Rows from expert 2 of block 3, named by matrix and row number. Rows with one number belong to one neuron. Each number is 50 + 10 x the weight over its row's rms, rounded and kept within 0 to 99. All counts start at 0. After the name is the row's rms in percent of the matrix's.
# gate: expert gate (model.blocks.3.mlp.gate, 16x64x128), inputs 0-127
# up: expert up (model.blocks.3.mlp.up, 16x64x128), inputs 0-127
# down: expert down (model.blocks.3.mlp.down, 16x128x64, transposed), outputs 0-127
gate.37 110:46 62 58 49 52 65 23 41 49 45 45 50 58 43 60 40 55 33 54 62 66 50 67 46 41 40 53 47 52 59 57 43 52 62 52 47 42 57 52 67 41 50 51 61 34 56 42 41 37 40 57 49 62 52 43 46 40 37 55 84 51 70 42 62 46 56 56 80 46 53 46 41 34 54 44 43 45 46 56 54 60 45 63 64 46 40 45 46 40 49 59 42 48 36 44 39 40 47 50 54 32 73 60 36 65 42 58 44 39 44 58 59 40 66 35 50 44 57 36 51 52 57 44 49 42 60 47 45
gate.38 105:47 46 43 62 39 53 40 48 55 41 47 62 28 52 47 47 72 49 53 64 57 57 33 38 45 55 52 43 48 46 42 63 40 38 43 67 47 58 56 33 39 51 43 33 50 46 47 50 55 46 57 48 58 47 62 40 63 47 57 58 45 59 57 63 43 63 33 48 52 56 66 50 37 43 38 50 67 80 60 55 43 45 57 47 46 56 59 53 42 40 57 44 42 48 43 40 61 50 53 65 56 60 49 38 48 47 56 59 54 58 55 38 58 57 33 52 34 37 45 24 57 46 74 50 38 51 53 80
gate.39 102:64 59 51 61 19 60 47 48 35 43 52 28 49 45 66 44 29 37 57 39 65 43 60 51 54 45 40 56 43 62 48 44 28 43 46 40 62 56 39 60 54 37 70 64 51 55 58 64 53 51 42 48 42 40 35 58 58 56 34 53 44 42 46 56 31 39 39 51 45 52 55 32 60 53 49 61 55 43 53 41 47 62 56 50 58 50 43 51 53 60 63 34 50 47 57 49 53 41 71 54 41 56 47 57 62 32 49 45 48 44 68 54 43 53 51 64 59 55 48 28 62 53 44 64 55 49 65 64
gate.40 095:42 69 41 46 39 65 54 50 52 46 66 48 70 60 60 58 59 49 32 67 54 68 52 43 61 48 36 28 55 58 53 47 54 47 51 45 61 47 45 53 41 49 49 40 51 43 57 34 62 43 36 32 61 54 48 50 59 48 54 45 36 72 60 49 63 66 32 50 58 67 62 53 55 32 53 41 53 60 43 56 45 48 42 46 48 47 32 49 44 33 45 51 36 45 46 29 61 55 51 58 52 46 49 42 43 57 43 36 62 60 46 67 38 34 39 59 52 53 54 49 61 66 52 42 41 38 44 75
gate.41 102:39 41 57 56 48 47 67 21 69 46 48 57 64 53 43 48 55 55 49 50 65 46 55 33 49 45 35 43 62 58 58 59 56 66 45 57 51 52 47 58 52 53 56 73 33 36 29 50 53 65 62 39 54 39 50 48 48 64 59 52 66 45 50 46 50 43 34 69 46 54 50 45 60 44 56 56 65 50 47 37 59 39 53 46 39 86 49 40 42 66 44 45 35 30 34 48 40 47 54 46 50 40 43 45 63 35 54 48 46 54 44 58 59 49 64 54 42 52 64 46 42 48 57 59 35 45 51 41
gate.42 099:48 57 48 49 34 59 45 38 53 48 63 35 49 38 35 44 44 59 44 70 51 45 50 44 41 36 58 40 48 55 49 54 42 59 45 38 69 57 29 49 63 25 50 57 56 45 67 60 47 59 37 52 61 50 37 54 57 37 40 32 42 53 56 67 49 49 25 62 56 72 57 46 57 61 36 52 51 52 50 49 30 58 63 53 64 51 49 62 33 47 53 46 48 51 53 29 50 37 54 45 55 53 51 38 50 45 36 46 54 55 60 62 50 58 38 72 51 53 57 33 67 57 46 54 43 43 64 64
gate.43 094:32 52 50 54 47 32 52 54 43 59 48 64 57 50 54 46 35 40 75 49 43 34 62 43 41 47 49 33 42 54 43 51 64 48 60 47 37 38 56 59 57 48 51 53 59 51 55 45 56 39 58 43 57 56 39 56 46 46 61 44 40 51 43 36 59 52 48 42 40 47 43 36 57 52 40 46 61 62 46 41 56 74 51 67 40 43 52 58 76 47 46 48 44 52 50 36 33 49 49 63 46 38 45 48 48 38 33 56 55 45 21 80 65 76 55 59 58 57 44 48 48 41 65 46 55 61 53 64
gate.44 089:53 40 59 48 58 36 41 43 57 47 53 50 50 67 30 44 59 52 45 26 46 61 50 54 51 47 54 43 60 57 47 43 38 59 56 47 40 50 53 64 49 55 65 25 51 57 44 60 47 50 50 37 38 58 56 37 49 66 47 61 51 49 74 67 35 36 54 46 54 48 43 48 44 35 48 50 49 48 45 53 56 52 45 52 47 54 42 77 48 55 43 47 59 47 57 27 61 65 54 50 18 70 42 55 54 65 57 47 60 68 52 48 44 65 39 49 30 46 67 51 55 51 46 45 27 43 60 50
gate.45 107:43 52 46 57 40 51 53 51 51 71 72 38 69 32 66 57 65 38 43 52 58 52 47 32 44 32 46 71 56 67 39 47 55 44 58 41 54 51 57 47 44 44 57 65 53 51 67 57 55 56 54 37 53 46 52 45 56 23 41 53 51 57 58 40 47 61 53 52 52 46 46 36 54 55 48 52 50 43 35 50 42 57 36 63 38 70 65 50 48 65 49 54 56 35 39 58 52 27 53 42 45 58 38 57 53 54 49 59 51 38 61 39 26 73 40 49 53 42 50 53 58 46 45 41 61 44 31 57
gate.46 101:43 43 62 64 36 48 44 46 45 62 58 66 62 41 52 54 39 35 53 55 50 49 47 57 36 56 56 58 55 48 67 41 57 32 40 59 60 57 45 45 51 41 59 59 56 56 55 56 55 35 43 37 56 45 35 64 53 33 47 44 47 50 51 56 38 56 42 62 37 61 67 38 22 48 39 45 57 56 65 32 51 66 54 44 46 46 62 50 44 44 53 35 64 57 46 44 37 43 59 36 48 67 43 64 48 56 35 53 35 38 53 71 44 58 40 43 49 52 52 50 81 53 39 59 54 37 37 60
gate.47 095:43 34 58 47 62 53 47 42 51 49 51 50 54 46 67 41 41 35 45 50 53 67 39 53 41 69 67 61 46 48 70 67 63 60 41 33 44 46 44 33 48 47 51 55 37 34 56 42 43 43 56 55 65 52 40 68 54 53 52 55 45 44 63 48 37 44 46 60 50 55 72 28 53 55 49 53 45 53 37 45 37 51 44 49 49 57 80 56 41 44 74 51 39 61 31 49 52 54 41 52 43 63 60 54 65 36 50 56 52 48 40 54 40 62 31 29 57 59 52 49 55 40 51 55 48 43 35 58
gate.48 083:52 48 51 50 41 63 43 51 42 59 48 50 56 22 58 50 48 38 71 50 54 53 49 35 62 54 54 55 47 40 51 52 39 38 60 44 54 35 59 37 33 41 41 54 65 55 60 50 72 52 61 52 64 64 50 64 49 48 42 58 49 50 40 44 34 49 58 52 64 45 60 41 37 58 59 55 59 63 48 40 55 53 60 29 58 33 76 44 45 49 30 40 34 62 47 48 47 44 57 48 38 62 26 61 75 45 44 59 45 54 53 45 50 42 41 45 51 38 44 39 57 43 66 41 58 53 42 65
gate.49 096:38 51 45 55 45 43 56 37 36 46 46 47 59 57 43 41 64 62 38 50 63 48 51 45 42 48 66 40 48 45 48 62 40 49 65 56 64 53 39 50 60 50 58 51 48 56 61 57 66 61 48 63 46 51 33 58 74 53 44 60 36 56 64 48 33 49 54 46 66 65 48 59 52 46 65 55 56 47 48 56 69 40 53 48 46 61 27 30 45 41 49 65 36 22 40 50 51 53 48 43 35 47 53 47 61 39 41 53 54 40 40 43 54 58 41 61 58 32 44 64 46 29 68 58 50 36 63 38
gate.50 080:53 63 54 53 59 43 61 55 52 48 34 63 54 46 48 52 66 60 53 44 41 52 37 45 57 63 37 29 62 64 44 47 47 76 59 30 29 54 66 53 52 60 43 43 48 29 32 38 68 61 63 41 52 51 52 54 66 43 60 43 54 51 55 51 50 49 50 51 63 42 45 61 63 49 64 57 39 56 30 35 50 57 60 53 38 53 56 45 52 40 46 57 50 70 49 50 49 56 56 36 50 25 44 44 47 41 66 47 53 50 43 44 31 37 39 51 28 49 44 49 48 53 49 62 40 47 63 67
gate.51 085:39 39 43 44 57 35 49 48 44 77 53 48 39 61 63 41 66 51 44 63 56 50 40 57 26 27 42 35 38 59 66 47 51 54 57 49 56 44 44 62 40 51 53 48 54 50 52 60 42 37 38 43 64 47 50 44 63 50 49 45 34 56 59 50 52 60 52 46 47 46 52 52 51 35 43 43 51 51 30 63 61 43 53 54 35 48 29 45 49 43 60 68 55 68 60 42 35 56 43 55 45 68 68 43 65 40 55 39 52 59 50 35 63 61 47 69 54 60 48 47 47 44 62 40 46 40 59 72
gate.52 096:53 46 68 73 38 40 64 71 46 68 49 42 61 37 32 60 40 47 50 49 47 44 46 55 38 63 54 51 56 60 50 59 42 44 64 49 56 71 52 61 51 50 43 41 53 54 37 42 46 61 51 42 46 41 56 63 56 46 34 55 49 57 44 40 39 39 45 62 64 47 29 48 40 48 63 50 48 75 49 44 61 41 64 33 34 54 53 52 66 46 50 45 59 47 57 61 67 49 63 44 40 54 49 37 53 43 41 50 49 34 68 34 58 43 38 40 63 53 41 52 55 39 59 37 47 47 51 28
gate.53 101:47 49 69 48 32 36 52 38 49 70 77 39 39 50 35 47 57 40 46 51 60 43 53 56 50 54 14 49 29 55 57 41 50 55 54 49 61 68 36 54 37 45 61 46 53 59 56 56 56 72 61 50 51 36 60 44 68 58 71 59 45 50 50 47 42 68 44 55 55 50 50 38 37 56 52 33 55 56 44 60 51 60 42 61 29 55 54 52 43 49 47 48 42 53 35 46 46 43 47 41 49 74 38 61 49 54 63 51 67 58 60 51 41 45 50 40 47 43 52 40 45 44 45 41 57 47 52 42
gate.54 115:41 35 51 40 46 41 48 28 64 61 69 49 36 60 41 33 58 46 51 51 37 45 76 43 44 36 38 42 41 52 50 39 70 52 40 53 47 62 49 62 50 49 57 38 68 35 46 45 52 47 57 44 59 58 53 55 74 65 52 60 56 43 47 52 55 66 37 47 52 48 52 55 40 49 59 46 44 55 40 60 57 53 30 55 41 76 43 52 45 52 35 55 57 41 51 23 46 48 45 50 30 53 31 51 53 52 47 68 54 40 43 50 62 63 53 53 55 68 61 55 54 47 38 48 48 65 43 48
up.37 105:36 49 49 50 47 46 52 54 58 40 46 38 45 49 42 49 54 56 56 46 33 53 40 60 43 47 40 54 63 64 49 46 53 51 63 47 52 49 57 41 53 64 53 42 49 47 60 53 54 65 45 64 38 57 78 45 59 42 27 47 49 49 54 35 52 50 48 23 39 56 35 45 76 52 63 62 51 55 53 57 34 64 26 49 36 52 52 47 57 55 50 78 55 52 54 70 67 61 29 44 51 25 48 49 56 44 55 53 51 33 38 41 53 46 42 61 53 55 67 47 45 46 63 47 57 40 52 42
up.38 095:32 53 63 49 41 47 50 55 44 52 60 43 50 40 40 69 38 37 46 40 47 44 58 43 47 54 31 56 43 55 49 60 54 54 59 69 53 49 47 38 40 58 65 43 71 69 39 43 49 42 64 53 43 49 37 37 46 53 60 44 61 41 52 52 48 34 52 48 58 47 37 42 41 48 69 70 53 57 43 51 68 50 37 41 26 46 45 49 57 46 52 50 62 42 34 62 51 60 50 53 45 73 68 52 46 48 53 77 54 61 28 45 57 49 55 50 34 40 43 53 52 37 49 56 59 36 69 47
up.39 104:46 34 53 59 44 69 37 49 68 45 55 56 46 42 55 47 40 67 67 69 53 49 45 45 33 48 34 47 55 47 39 50 45 44 40 47 53 43 59 50 48 60 41 49 51 58 44 40 50 31 56 56 62 57 47 74 64 44 43 42 48 41 48 56 35 57 39 52 50 76 60 45 53 49 64 51 48 44 59 57 55 62 50 47 47 65 43 67 68 59 38 53 67 44 68 46 58 41 45 38 29 65 55 26 52 39 40 50 55 31 52 52 57 65 32 51 39 47 50 38 39 62 53 44 48 47 47 35
up.40 103:52 37 56 38 49 50 40 56 45 61 50 63 55 69 53 53 24 43 68 44 51 52 46 53 56 36 64 41 44 55 51 53 51 45 50 43 54 43 56 43 57 54 53 46 61 45 56 43 29 45 67 44 44 46 48 53 24 67 42 40 38 36 46 33 46 32 50 40 59 44 40 47 46 50 49 55 60 45 41 66 58 45 56 64 30 57 52 44 77 57 44 72 68 58 54 59 24 50 58 48 51 58 45 50 43 39 57 54 58 50 55 48 54 32 51 46 46 53 54 58 52 64 52 65 47 56 66 24
up.41 098:59 37 63 44 53 52 62 84 31 51 53 42 43 55 62 64 36 51 48 50 46 63 48 63 41 46 69 55 54 59 55 34 48 40 49 49 44 45 55 46 49 49 40 44 58 64 49 50 35 40 44 55 45 53 43 51 49 37 49 43 46 58 54 47 55 58 72 32 51 60 51 44 30 58 47 54 34 51 54 67 36 61 72 55 51 36 52 50 69 30 50 51 75 64 59 44 48 48 43 33 52 48 52 46 34 63 55 43 51 52 56 34 45 43 41 35 60 54 38 55 60 50 41 38 60 57 34 52
up.42 088:56 45 57 39 24 62 59 43 43 44 53 41 47 41 56 52 45 49 45 68 51 32 73 50 40 50 47 41 48 47 69 42 64 53 50 58 61 43 40 47 53 24 48 55 55 44 60 58 51 56 50 55 55 55 44 58 57 47 51 28 51 42 30 80 55 47 41 55 63 65 52 42 51 58 42 58 59 56 64 48 38 62 72 43 61 54 50 48 43 45 56 35 49 50 59 27 41 38 41 45 51 52 47 41 66 49 32 57 59 59 52 55 50 61 28 56 46 50 52 34 60 35 56 51 55 57 43 65
up.43 097:31 49 56 53 49 36 46 44 45 64 50 58 53 60 58 53 59 31 38 45 21 56 59 53 62 45 46 51 69 51 52 56 54 69 59 50 46 43 42 55 49 68 45 35 54 46 48 60 49 54 40 24 50 64 54 57 46 49 58 56 45 36 33 48 65 59 39 46 55 23 44 60 41 51 68 32 64 49 48 60 52 43 36 69 54 57 52 54 53 62 45 38 32 56 41 53 44 44 59 53 39 44 54 59 50 46 49 64 46 61 37 56 47 46 63 34 59 53 58 51 48 59 68 33 56 67 43 41
up.44 073:47 39 58 49 49 35 41 46 51 60 60 55 57 52 44 39 54 52 42 32 55 41 38 54 39 39 39 30 59 54 59 62 59 71 55 40 45 51 45 65 53 45 68 37 51 50 49 67 53 59 59 33 50 58 58 35 45 51 40 59 47 60 67 54 35 42 42 49 51 30 56 47 39 37 55 40 70 40 37 50 45 37 41 60 42 69 38 72 36 58 36 45 48 45 60 41 54 60 46 64 27 63 54 52 56 49 57 61 54 58 65 51 58 65 41 53 39 53 55 53 61 47 56 53 32 34 51 60
up.45 099:43 44 36 33 64 31 50 56 50 38 40 56 46 38 33 39 33 66 48 56 40 59 43 51 64 55 42 33 39 27 59 69 53 70 31 56 43 56 48 43 44 55 50 44 82 55 51 55 50 36 42 40 52 44 59 38 51 53 60 42 46 47 49 52 55 49 45 50 50 37 34 54 35 49 51 45 34 49 55 50 55 56 48 71 57 63 41 53 39 54 59 45 59 50 47 58 62 60 55 55 57 60 53 56 35 53 55 59 55 48 67 62 52 46 72 48 63 50 49 44 45 46 58 35 62 54 71 40
up.46 094:38 57 39 38 64 53 47 57 50 35 49 41 41 55 48 57 59 59 43 43 48 60 51 43 70 38 43 42 48 46 41 53 33 67 56 36 40 51 58 53 47 57 44 35 52 38 53 52 50 61 66 53 50 52 63 36 52 70 62 55 41 53 55 44 58 44 60 41 64 38 30 68 76 54 69 46 50 43 36 71 55 41 52 49 53 50 42 54 51 56 55 67 32 42 49 52 56 55 42 63 48 29 51 48 51 38 67 55 56 58 52 28 51 45 54 46 43 50 52 44 23 46 66 37 41 66 55 45
up.47 090:68 58 43 51 43 49 51 51 50 44 67 49 53 66 36 73 48 58 55 54 46 34 62 57 51 26 32 49 55 59 42 35 23 40 72 58 58 56 51 65 50 49 61 66 70 65 39 56 54 52 34 47 36 50 64 40 46 46 54 38 46 58 35 52 71 52 42 37 42 53 39 66 54 47 55 46 49 47 59 52 53 54 59 48 49 38 23 46 54 57 34 52 48 37 65 56 52 47 50 47 60 41 47 50 37 59 54 38 52 55 59 50 52 34 52 69 46 39 41 50 47 55 42 51 57 55 56 44
up.48 100:32 54 54 28 49 40 65 52 57 54 57 57 51 37 50 50 55 42 70 54 44 65 49 44 60 51 56 42 54 32 53 38 50 50 59 51 56 49 72 33 42 43 45 69 45 59 46 56 60 62 61 39 47 49 47 48 50 51 60 61 34 60 42 44 36 41 73 49 55 47 49 44 41 46 66 37 54 61 67 40 47 52 58 33 55 42 67 43 38 59 45 45 40 61 49 62 36 51 48 30 33 59 47 61 68 46 46 63 45 42 46 52 62 28 45 32 58 44 50 45 56 67 59 51 53 54 31 55
up.49 101:59 67 47 57 52 60 41 51 42 48 43 70 35 41 36 55 42 50 62 52 40 44 46 59 51 54 71 54 59 51 55 30 63 56 41 50 42 57 56 49 63 56 40 46 55 49 55 49 46 45 47 53 43 58 57 49 11 51 49 35 60 47 48 43 50 57 45 40 32 30 26 47 59 46 45 41 64 43 62 41 58 73 56 42 54 37 72 57 53 57 46 43 52 68 50 60 54 49 51 62 59 46 58 27 37 76 46 52 45 52 51 53 64 48 62 55 36 51 46 44 55 51 51 42 48 44 51 40
up.50 088:48 51 44 41 36 51 37 59 72 43 64 47 46 60 40 45 30 44 69 67 49 47 57 63 39 52 65 56 42 51 48 47 63 33 36 59 63 36 48 42 49 39 68 41 51 64 76 48 50 48 43 60 49 64 52 50 38 44 38 46 32 55 35 36 51 62 43 54 43 59 49 49 65 44 67 33 63 37 54 65 49 61 44 53 47 38 53 58 64 52 50 47 37 30 57 54 41 41 47 42 43 69 48 41 54 58 56 64 39 40 54 54 51 66 44 65 51 51 46 45 66 45 55 43 44 53 41 42
up.51 092:35 47 38 31 41 64 46 36 48 39 47 51 63 64 42 43 48 57 43 34 45 44 73 45 59 56 60 71 72 52 38 62 59 58 41 60 44 51 48 49 41 48 52 44 64 40 62 55 63 59 47 54 60 55 55 53 59 44 64 54 62 40 36 43 59 58 36 53 38 45 54 62 48 55 65 61 34 40 52 35 58 40 32 60 66 56 60 52 49 42 39 53 48 29 48 43 56 42 51 42 54 63 38 52 36 52 34 67 49 55 43 51 51 60 44 46 38 39 64 54 56 56 49 72 44 48 35 35
up.52 092:42 92 42 43 51 51 37 38 62 34 47 52 43 78 64 53 64 50 51 55 44 56 47 45 57 33 47 36 54 43 61 41 50 59 48 37 42 36 62 40 48 42 60 59 38 48 51 52 62 45 49 39 43 58 54 41 63 45 57 41 53 48 46 52 63 64 54 35 42 56 56 47 63 62 34 43 54 51 52 56 43 59 51 54 61 56 34 37 34 46 49 53 45 43 36 50 40 66 62 51 55 65 49 56 54 47 56 52 50 52 22 60 46 38 60 34 47 56 54 47 34 41 54 65 44 51 57 68
up.53 102:53 51 45 30 60 68 44 54 51 36 35 51 41 55 54 38 36 50 66 56 27 70 45 39 60 47 71 56 56 55 52 52 54 58 47 51 42 23 53 54 69 53 49 54 47 29 37 43 44 39 45 39 60 73 57 49 46 35 41 49 51 59 39 42 66 39 60 42 48 55 53 49 48 56 52 42 51 40 60 40 32 44 74 44 63 45 52 57 56 53 68 48 57 45 53 51 47 55 46 81 53 36 57 54 56 40 41 52 36 44 39 55 72 32 46 54 50 51 58 44 57 48 52 52 48 45 51 53
up.54 112:44 31 51 40 38 56 49 34 53 52 57 44 33 74 47 52 80 46 42 43 42 42 61 50 38 39 50 39 48 53 49 36 61 44 38 50 50 59 57 57 50 58 66 52 55 38 49 50 50 43 48 56 52 55 51 48 49 54 59 57 65 34 66 56 54 60 38 42 55 35 44 52 37 57 38 52 48 57 39 45 63 47 41 48 38 59 30 50 54 49 43 59 57 51 44 46 59 44 42 54 41 59 47 63 56 53 32 58 52 46 48 49 81 51 60 47 52 43 59 49 63 39 48 86 39 59 68 30
down.37 108:54 53 42 60 46 57 48 31 53 58 49 35 50 49 49 62 51 63 56 73 47 51 51 49 57 63 54 35 48 38 31 56 46 61 56 48 46 63 57 63 31 42 40 67 43 49 47 38 39 52 43 25 38 51 53 49 53 42 43 51 60 48 49 64 64 43 67 59 60 56 32 36 48 55 39 56 61 52 62 44 53 27 46 55 58 58 49 51 47 59 56 28 54 46 51 38 43 56 53 59 39 58 45 28 26 56 80 53 42 59 43 44 57 48 62 61 62 39 36 59 45 55 50 42 50 46 54 43
down.38 113:50 42 63 47 64 65 58 53 32 59 58 40 50 38 51 37 68 55 56 34 57 58 50 54 35 68 43 42 53 53 53 45 66 62 43 30 60 75 35 48 34 51 51 46 47 46 51 62 65 62 39 43 66 59 45 53 43 49 64 57 57 53 52 51 52 31 46 55 51 51 42 65 45 50 43 43 41 58 62 44 50 50 56 46 55 46 63 59 49 53 35 51 47 29 59 63 57 54 68 47 53 43 44 56 69 57 38 53 44 46 59 64 50 48 57 62 64 59 24 72 42 53 63 53 60 57 36 41
down.39 095:73 49 41 37 42 44 45 45 61 64 57 45 52 63 34 55 69 61 44 36 44 55 47 61 52 47 56 42 56 48 68 51 49 46 54 51 53 44 57 54 43 67 38 54 61 47 48 52 44 45 55 44 35 39 54 47 54 55 47 64 31 57 41 56 69 43 73 45 55 43 60 54 25 31 62 43 44 58 58 59 44 51 43 55 60 47 60 40 50 61 52 49 48 38 39 45 39 58 51 53 64 33 43 51 72 68 44 29 40 56 47 67 69 47 64 44 39 48 47 69 45 32 59 44 55 43 56 51
down.40 107:36 65 52 43 44 48 37 48 47 53 48 75 61 54 53 46 47 55 39 51 52 68 50 58 59 38 50 38 45 63 50 32 65 39 45 45 65 49 37 52 43 58 44 43 50 49 50 36 57 34 43 52 57 48 52 72 63 50 62 42 45 63 60 51 67 55 22 47 61 55 66 47 53 35 39 49 42 62 52 64 42 42 49 68 39 51 40 51 50 41 53 55 43 35 49 35 72 35 54 56 47 44 56 37 48 58 32 59 50 70 51 50 34 45 27 34 44 59 41 62 45 44 52 36 50 49 55 53
down.41 097:50 40 64 40 44 54 36 24 55 50 48 49 62 38 59 48 69 52 39 57 56 22 58 35 54 41 44 62 67 61 56 50 67 49 49 28 59 55 41 63 45 43 52 60 45 41 37 44 54 53 53 50 43 46 45 42 51 57 37 55 47 59 30 47 63 45 49 54 43 47 60 46 45 57 53 58 38 45 54 48 44 46 69 64 38 59 46 44 55 44 40 47 49 38 54 36 47 61 59 34 32 31 38 50 70 37 59 60 42 46 37 47 55 57 51 32 50 52 36 43 55 36 40 48 33 28 55 51
down.42 093:51 41 66 39 59 49 28 45 53 74 54 62 68 56 65 34 54 51 59 53 44 46 55 54 47 44 48 36 45 57 50 50 60 35 47 34 45 60 50 50 48 58 47 59 58 56 42 59 63 53 47 53 37 37 52 53 65 46 59 54 56 42 70 42 57 48 57 51 64 64 60 48 49 55 52 55 56 54 45 56 69 43 20 41 39 47 67 40 80 51 38 59 56 42 47 55 56 57 56 47 38 51 42 68 68 49 59 48 34 55 42 45 38 55 28 52 31 50 44 52 31 47 55 44 49 47 52 35
down.43 088:55 74 48 43 60 70 52 48 44 52 58 64 71 49 39 60 44 49 47 63 56 42 54 42 32 47 50 57 65 56 51 37 68 52 38 45 38 53 53 47 57 23 55 44 54 35 58 36 45 59 45 62 43 50 44 56 54 41 31 34 41 61 46 42 23 46 63 45 34 71 57 45 63 42 61 42 54 62 52 37 53 33 65 47 44 36 50 45 47 34 44 28 55 40 65 43 50 42 45 42 57 58 54 39 45 50 60 45 54 29 59 49 55 58 54 60 44 49 52 61 56 56 41 55 54 43 58 52
down.44 077:41 50 59 34 46 67 56 54 49 45 61 43 58 48 66 41 51 45 45 39 51 45 38 36 47 38 47 36 41 69 46 44 44 35 76 49 59 50 49 38 48 55 60 63 48 56 34 39 58 37 39 51 41 43 49 66 41 42 44 58 56 67 67 55 52 57 47 50 53 58 77 49 50 58 43 50 54 53 70 60 53 46 63 73 58 51 41 44 29 47 34 66 51 54 61 64 26 61 48 43 51 38 43 29 30 61 48 52 37 49 40 54 52 46 47 52 60 55 46 59 52 37 40 39 51 50 49 43
down.45 100:53 62 58 48 53 69 41 42 48 60 41 47 42 42 42 39 59 32 63 54 52 50 48 60 73 49 35 29 34 51 40 41 39 46 57 54 60 27 38 55 56 47 42 42 54 58 36 50 60 36 51 55 60 50 31 62 61 67 50 74 43 38 33 57 37 51 53 46 69 46 70 59 45 42 44 38 50 62 47 43 52 56 46 47 65 46 56 66 43 47 64 57 55 50 39 39 35 61 62 57 42 60 43 38 49 51 50 54 58 68 51 64 53 51 37 51 64 42 48 39 51 61 44 62 52 46 54 67
down.46 087:58 42 56 60 55 43 42 57 24 45 37 46 48 39 43 47 33 33 55 50 41 59 37 57 42 46 39 51 49 43 54 65 52 45 58 49 67 38 25 65 38 45 58 51 45 60 71 61 46 44 53 46 52 32 57 67 47 56 63 49 62 44 59 41 61 34 40 51 37 41 54 48 59 49 57 38 49 54 64 66 47 45 35 50 49 43 68 55 55 64 35 36 48 46 60 63 67 60 47 48 44 60 63 70 50 47 63 63 47 46 55 32 51 56 56 47 44 48 52 41 57 37 61 57 60 40 37 31
down.47 086:40 40 50 39 32 48 45 40 55 44 51 43 60 40 74 32 49 28 50 49 46 67 44 56 63 41 56 50 56 44 68 61 59 47 50 40 66 68 46 43 48 51 45 39 38 51 57 60 44 54 61 54 62 45 62 50 51 41 43 59 59 48 64 46 38 48 55 54 42 50 65 27 45 50 56 55 45 61 46 50 34 49 44 51 45 34 77 45 45 19 65 60 48 61 42 52 32 55 57 57 54 46 27 48 52 54 50 46 54 38 52 53 39 69 50 50 56 34 59 50 50 34 48 57 42 56 36 50
down.48 094:45 52 68 66 62 57 41 50 51 54 47 50 31 65 36 56 33 52 47 51 39 53 52 53 37 53 42 60 47 52 40 74 39 49 46 73 37 31 36 54 57 53 58 40 40 46 55 51 44 49 35 48 53 51 66 44 37 39 46 46 50 41 54 54 59 56 42 66 33 44 49 59 57 59 44 60 62 39 33 45 54 57 53 47 51 51 35 62 60 41 53 47 53 63 51 57 54 74 58 40 60 52 53 34 38 59 54 38 50 59 58 49 42 66 69 70 40 61 42 36 55 45 42 56 27 42 36 42
down.49 113:47 39 57 39 45 58 50 50 57 44 34 53 37 37 46 62 54 28 71 44 65 50 51 47 55 47 42 41 68 62 67 45 50 50 40 48 42 50 45 67 43 52 37 43 68 45 43 53 51 56 48 38 57 30 52 52 45 42 43 51 57 57 69 49 56 49 37 41 33 32 59 36 53 65 38 42 56 51 47 56 39 70 54 68 32 62 63 68 47 48 58 51 49 60 40 63 38 38 57 62 54 58 42 37 32 56 33 32 44 55 72 62 51 59 50 41 58 44 54 49 38 44 50 43 61 50 49 50
down.50 089:51 51 49 41 57 41 60 58 43 53 55 43 63 35 46 36 55 54 34 30 62 54 29 52 57 51 41 43 31 54 57 63 32 57 57 44 54 64 68 57 49 51 64 56 49 50 60 54 51 54 54 42 67 43 43 39 52 60 48 58 46 59 69 49 52 48 50 55 53 64 56 65 44 43 41 41 40 47 59 53 60 57 36 30 52 55 55 42 38 21 28 59 61 68 51 63 45 46 48 58 29 52 50 62 47 31 71 45 50 45 49 53 41 57 52 57 63 41 61 60 38 48 33 62 55 43 47 61
down.51 096:42 42 42 43 38 48 56 37 40 37 45 57 46 58 58 33 54 53 55 48 48 42 55 54 49 44 53 58 61 40 50 31 41 29 48 38 46 31 39 58 59 54 53 47 45 48 59 67 34 64 37 61 50 57 58 35 57 34 47 23 44 34 51 36 47 54 49 51 32 44 46 67 46 49 55 41 47 34 45 52 64 33 66 38 54 35 37 57 45 45 48 50 42 68 60 44 53 61 42 46 53 58 47 63 43 45 38 55 35 54 33 51 73 44 60 73 45 50 48 61 52 53 41 63 60 37 57 47
down.52 098:56 49 64 39 54 58 41 42 43 53 69 33 45 44 43 46 43 49 46 48 55 58 55 47 57 60 65 45 40 38 52 52 62 24 69 71 33 61 56 35 43 61 52 43 47 64 65 50 57 68 49 64 71 48 49 53 42 60 46 48 41 64 48 76 50 70 48 51 42 59 47 46 50 41 60 49 46 48 45 46 58 47 57 53 37 58 50 71 44 36 31 55 59 48 51 51 48 47 52 64 39 44 43 49 44 30 31 38 40 55 56 61 34 48 37 54 61 40 50 53 58 46 60 45 46 62 42 30
down.53 098:36 57 54 44 49 51 49 46 43 63 58 60 50 38 55 44 67 73 43 46 59 44 60 60 40 54 48 48 49 51 55 56 44 46 64 69 42 51 38 52 70 46 58 36 64 45 64 72 28 78 36 66 50 66 31 47 50 48 41 50 52 39 38 48 40 45 46 49 47 48 61 51 48 55 70 47 45 64 46 23 39 53 44 40 58 55 70 44 45 43 51 45 48 36 48 61 57 35 53 57 56 41 38 36 37 44 50 46 46 48 44 58 49 61 56 53 62 58 50 26 51 51 54 54 31 53 57 44
down.54 102:51 47 52 37 37 71 41 39 59 51 61 48 34 45 58 55 46 78 41 56 50 51 53 43 44 39 53 55 54 60 31 58 48 57 43 65 51 41 65 54 59 43 53 53 50 71 52 31 58 60 35 47 57 45 51 47 35 46 64 35 56 63 54 73 60 51 48 27 57 46 46 49 53 42 32 35 44 58 60 58 39 36 63 51 45 59 62 37 58 48 40 27 44 42 65 44 54 52 47 44 60 50 54 57 40 54 45 61 37 49 45 45 43 45 42 42 58 53 46 54 30 57 61 53 60 62 27 35